Rows from block 7 of a small class-conditioned image flow-matching model, named by matrix and row number. Rows with one number belong to one channel. Each number is 200 + 20 x the weight over its row's rms, rounded and kept within 0 to 999. All counts start at 0.
After each channel's rows are labels from the 100 images, of 14976 (inputs lightly noised), where the channel reaches its highest value: "responds to" is what is common among them; "colour at peak" is the nearest of a few named colours to the mean colour under the peak. Only what is clearly more common there than usual is listed. The data: single toy objects rendered from many sides on busy backdrops. In brackets: how many of the 100.
# convs0: first 3x3 conv (model.mid.0.convs.0.weight, 128x128x3x3, standardized in use, each kernel summed), inputs 0-63
# convs1: second 3x3 conv (model.mid.0.convs.1.weight, 128x128x3x3, standardized in use, transposed, each kernel summed), outputs 0-63

convs0.31,187,195,194,179,226,203,188,191,218,232,186,199,244,168,196,183,225,231,237,188,194,195,207,215,234,221,201,194,186,238,211,201,177,170,215,155,204,169,197,172,209,174,152,183,199,199,229,190,220,220,197,197,168,226,161,179,235,187,182,223,190,207,224,206
convs1.31,211,184,200,212,224,200,214,240,217,214,218,215,164,186,190,230,209,184,215,180,193,199,244,182,199,258,219,189,240,194,224,195,176,200,222,188,214,210,215,185,192,206,204,233,193,202,181,193,187,194,181,245,199,200,225,212,172,209,216,229,223,188,195,221
responds to: from below (100)
colour at peak: white (75)

convs0.118,186,185,191,188,196,189,227,192,219,181,213,189,185,188,203,195,220,206,205,190,197,220,275,187,162,197,196,194,168,194,173,237,175,150,214,213,207,205,207,227,174,208,230,194,222,237,209,226,191,177,219,207,175,194,183,211,194,229,199,190,192,183,189,221
convs1.118,201,173,185,197,201,195,185,174,214,219,176,147,209,196,204,220,170,203,234,226,204,215,194,216,240,179,220,203,216,211,168,191,191,224,227,206,191,236,195,189,212,181,199,178,170,209,180,196,193,226,215,190,198,206,207,161,217,204,200,180,195,220,205,169
responds to: from below (77)
colour at peak: black (63)

convs0.105,211,226,182,192,201,161,182,187,219,217,177,207,219,223,191,183,187,178,205,237,213,189,209,214,221,187,186,178,206,201,189,207,210,169,168,223,203,204,174,195,212,179,207,201,209,175,184,180,183,234,201,196,199,194,181,202,157,258,190,200,207,189,187,190
convs1.105,189,205,231,180,194,184,160,144,214,198,164,208,212,191,185,175,225,215,231,218,217,200,218,187,165,172,195,215,187,235,193,204,217,219,202,210,191,181,230,217,176,223,193,194,182,209,190,187,204,217,204,207,214,180,198,210,267,176,181,175,173,185,221,201
responds to: from below (71)
colour at peak: black (87)

convs0.104,187,170,191,194,225,180,228,213,185,200,190,190,162,189,206,230,196,198,205,229,204,208,185,191,204,201,196,222,227,218,184,188,201,220,209,244,184,192,206,244,197,169,233,199,170,215,208,212,204,204,178,175,215,160,200,215,219,180,212,188,199,253,183,199
convs1.104,194,221,187,173,186,215,196,202,229,204,230,213,196,211,164,179,201,198,200,170,205,205,204,187,224,182,200,208,187,201,190,181,185,222,189,217,185,240,208,172,234,239,199,246,201,172,220,203,185,195,201,240,191,173,186,224,190,203,212,213,193,205,183,240
responds to: flower (32)
colour at peak: black (44)

convs0.60,207,242,187,189,214,187,218,212,202,205,187,187,221,230,189,171,190,195,228,224,210,202,204,155,202,187,195,182,149,183,202,180,210,195,212,219,219,211,187,187,195,195,176,239,193,192,187,193,213,209,213,184,206,195,168,190,217,208,202,224,202,261,202,191
convs1.60,181,159,190,217,225,203,194,207,234,217,199,221,200,170,188,211,222,213,217,194,206,191,192,195,225,218,207,193,224,218,214,180,223,201,182,138,203,174,225,201,197,209,207,162,223,212,203,181,216,181,241,211,200,167,189,216,217,194,205,218,181,168,219,216
responds to: from above (61)
colour at peak: black (89)

convs0.109,208,179,213,204,190,220,209,201,210,161,204,206,182,234,229,244,230,164,153,197,174,197,189,216,180,203,224,212,215,198,202,211,178,200,173,231,183,175,203,210,205,198,185,198,216,195,174,205,197,189,211,205,201,176,151,228,179,202,192,161,191,208,196,177
convs1.109,182,190,201,211,197,186,255,195,182,202,195,175,219,223,173,210,179,221,230,188,218,196,218,213,197,210,203,219,198,214,189,188,187,201,224,180,162,189,208,175,227,221,188,206,217,174,202,195,212,188,200,195,216,214,225,197,196,238,229,212,196,182,195,180
responds to: from above (61); white (31)
colour at peak: white (51)

convs0.0,146,201,186,172,199,199,173,170,201,219,247,185,215,226,199,154,228,180,211,231,206,210,190,189,232,204,206,218,202,201,207,200,198,188,193,182,193,191,202,225,233,178,177,209,213,178,194,188,203,221,176,200,207,190,154,206,174,202,210,188,188,180,201,192
convs1.0,219,178,203,238,187,177,198,227,204,200,165,197,217,167,201,161,185,192,231,216,204,166,234,205,173,205,198,183,159,236,196,201,218,194,214,192,215,171,213,186,187,239,204,213,170,226,182,169,219,213,202,182,186,198,223,150,206,195,209,201,193,198,209,195
responds to: from below (65); brown (25)
colour at peak: black (69)

convs0.70,150,176,182,222,211,193,178,187,179,232,199,208,209,224,218,194,225,194,202,180,185,183,221,178,187,173,189,216,184,190,192,222,212,178,217,226,186,167,202,201,195,227,194,241,197,153,208,183,213,189,205,181,230,207,183,199,192,216,233,195,217,191,205,189
convs1.70,240,210,214,156,203,200,218,187,185,194,181,194,196,166,209,180,171,201,203,228,200,173,194,192,217,183,247,209,170,212,212,218,208,226,154,191,182,223,199,204,206,214,204,205,223,236,206,227,198,188,223,193,195,167,216,203,245,244,205,205,190,197,196,193
responds to: from below (81)
colour at peak: black (66)

convs0.126,167,185,179,193,162,210,198,205,210,179,209,201,169,232,197,226,198,184,170,177,192,189,174,199,186,183,184,204,203,219,151,201,200,207,194,253,216,166,210,213,230,246,184,198,191,222,209,201,221,204,213,169,213,198,197,184,203,210,173,204,202,215,229,215
convs1.126,183,226,227,199,224,196,212,202,189,184,168,235,215,170,218,192,189,172,224,201,231,176,207,186,194,196,217,207,196,205,193,231,212,195,186,176,168,202,196,165,169,217,154,217,250,207,232,210,183,219,186,197,187,205,213,218,250,203,189,205,216,217,199,235
responds to: blue (44)
colour at peak: black (48)

convs0.116,228,228,174,192,182,209,202,212,217,197,173,201,196,228,205,182,186,208,195,194,201,187,223,212,181,192,189,198,170,170,169,206,153,188,202,173,183,223,185,189,218,189,167,201,202,157,221,207,215,175,195,209,224,187,187,170,213,189,194,216,209,214,200,250
convs1.116,171,185,223,220,204,193,173,154,186,192,205,169,183,170,195,220,248,193,210,199,208,219,216,182,215,188,222,220,230,201,228,214,226,207,188,193,225,189,197,204,159,214,159,190,207,239,204,166,201,226,198,196,203,210,214,160,191,175,230,202,231,228,191,215
responds to: from below (99)
colour at peak: black (39)

convs0.80,151,205,216,230,212,192,217,165,171,170,171,200,182,194,179,230,211,169,228,208,197,201,222,232,204,203,210,248,232,199,195,201,184,182,183,196,225,193,168,211,193,219,226,232,203,183,178,200,166,212,196,213,215,215,220,195,188,173,203,210,241,199,202,229
convs1.80,211,218,169,191,189,219,209,238,218,221,192,214,210,187,159,151,193,168,200,176,218,157,197,185,175,199,194,193,203,206,184,209,224,195,202,220,169,199,193,221,172,179,188,177,180,211,219,210,227,196,189,200,207,180,185,200,181,233,187,199,169,217,183,193
responds to: from above (78); white (27)
colour at peak: white (33); pink (30)

convs0.2,183,166,204,206,171,202,207,206,221,189,218,233,214,232,205,220,205,201,188,197,178,200,190,207,195,148,206,211,231,191,229,224,170,180,205,208,198,199,189,183,208,234,187,206,200,184,215,196,162,215,211,199,208,223,169,201,190,206,209,207,180,189,188,204
convs1.2,177,212,217,209,207,213,174,205,181,215,204,199,190,181,209,211,208,173,224,217,221,162,212,192,172,203,234,187,193,199,178,200,175,203,213,173,197,162,201,171,211,259,204,207,185,152,225,214,207,208,203,170,189,224,220,183,239,208,224,175,220,213,235,201
responds to: blue (27)
colour at peak: black (30)

convs0.1,193,208,166,201,170,184,199,175,185,200,212,236,231,196,213,199,184,176,195,192,179,184,210,171,206,249,182,211,202,250,178,174,207,206,201,216,202,169,192,187,216,200,163,195,198,199,212,165,208,247,216,217,228,184,200,219,207,215,178,185,206,216,201,204
convs1.1,217,195,220,178,176,177,195,182,173,195,181,215,194,214,184,176,203,222,221,239,198,206,207,206,200,196,187,182,216,172,212,213,226,203,199,202,168,223,215,210,183,219,224,201,223,207,236,218,201,217,186,183,199,204,224,194,240,196,210,189,190,180,211,185
responds to: green (45)
colour at peak: black (39)

convs0.41,186,181,191,229,182,234,176,207,198,189,198,197,234,217,212,188,186,199,190,195,173,225,204,195,211,199,186,238,216,197,196,198,186,189,204,200,196,178,183,156,197,189,218,162,191,210,206,234,215,177,212,200,219,226,151,193,192,195,162,166,212,213,178,204
convs1.41,177,215,176,210,235,234,207,160,186,194,214,238,198,155,211,152,228,181,201,206,215,212,171,197,186,173,200,194,191,189,196,198,157,184,160,209,167,199,227,189,189,203,210,204,220,198,202,191,199,194,175,193,210,252,222,224,185,177,231,211,244,192,222,177
responds to: from above (65)
colour at peak: white (27)

convs0.44,186,172,206,211,200,200,196,193,178,197,213,235,223,166,197,214,214,213,186,174,209,199,201,248,203,170,217,169,210,214,191,223,211,220,200,208,195,219,195,210,205,210,190,222,194,203,229,212,174,185,191,211,221,195,185,185,193,203,203,235,185,185,174,231
convs1.44,201,222,219,155,191,231,237,231,202,194,181,166,219,186,210,187,192,229,184,191,226,197,186,198,209,216,194,227,214,218,182,197,176,194,155,170,228,215,203,177,203,181,184,175,189,227,188,206,232,193,222,210,196,226,178,226,213,261,183,203,215,209,188,193
responds to: from below (74)
colour at peak: white (45); pink (33)

convs0.106,173,164,192,209,200,193,194,214,182,186,210,172,161,208,201,238,168,216,174,193,188,188,189,144,182,212,184,213,189,200,169,201,167,251,195,186,183,190,209,191,223,220,184,205,203,209,225,221,214,203,169,210,221,215,197,222,220,188,235,184,193,173,222,249
convs1.106,195,205,197,185,194,155,171,167,195,175,196,228,161,172,196,194,214,195,224,223,195,194,206,207,187,188,201,157,195,211,212,240,219,189,173,228,194,195,205,202,197,208,184,214,255,178,217,206,173,186,190,190,177,168,227,191,235,213,160,194,206,205,193,204
responds to: from below (85)
colour at peak: black (39)

convs0.10,193,188,193,226,189,192,181,213,197,190,179,212,212,197,198,258,203,168,189,193,177,198,179,190,186,257,183,236,228,209,209,195,222,197,217,210,210,171,190,181,217,185,181,221,199,167,168,187,196,233,224,198,192,214,191,200,193,264,195,189,208,186,201,179
convs1.10,178,203,200,189,182,177,198,183,185,180,205,210,185,177,186,161,205,190,205,200,202,181,237,218,194,191,193,192,195,204,185,182,206,186,194,193,175,197,209,182,170,235,210,210,225,199,195,243,220,201,192,181,209,209,231,190,232,209,216,188,223,212,180,217
responds to: from above (83)
colour at peak: white (49)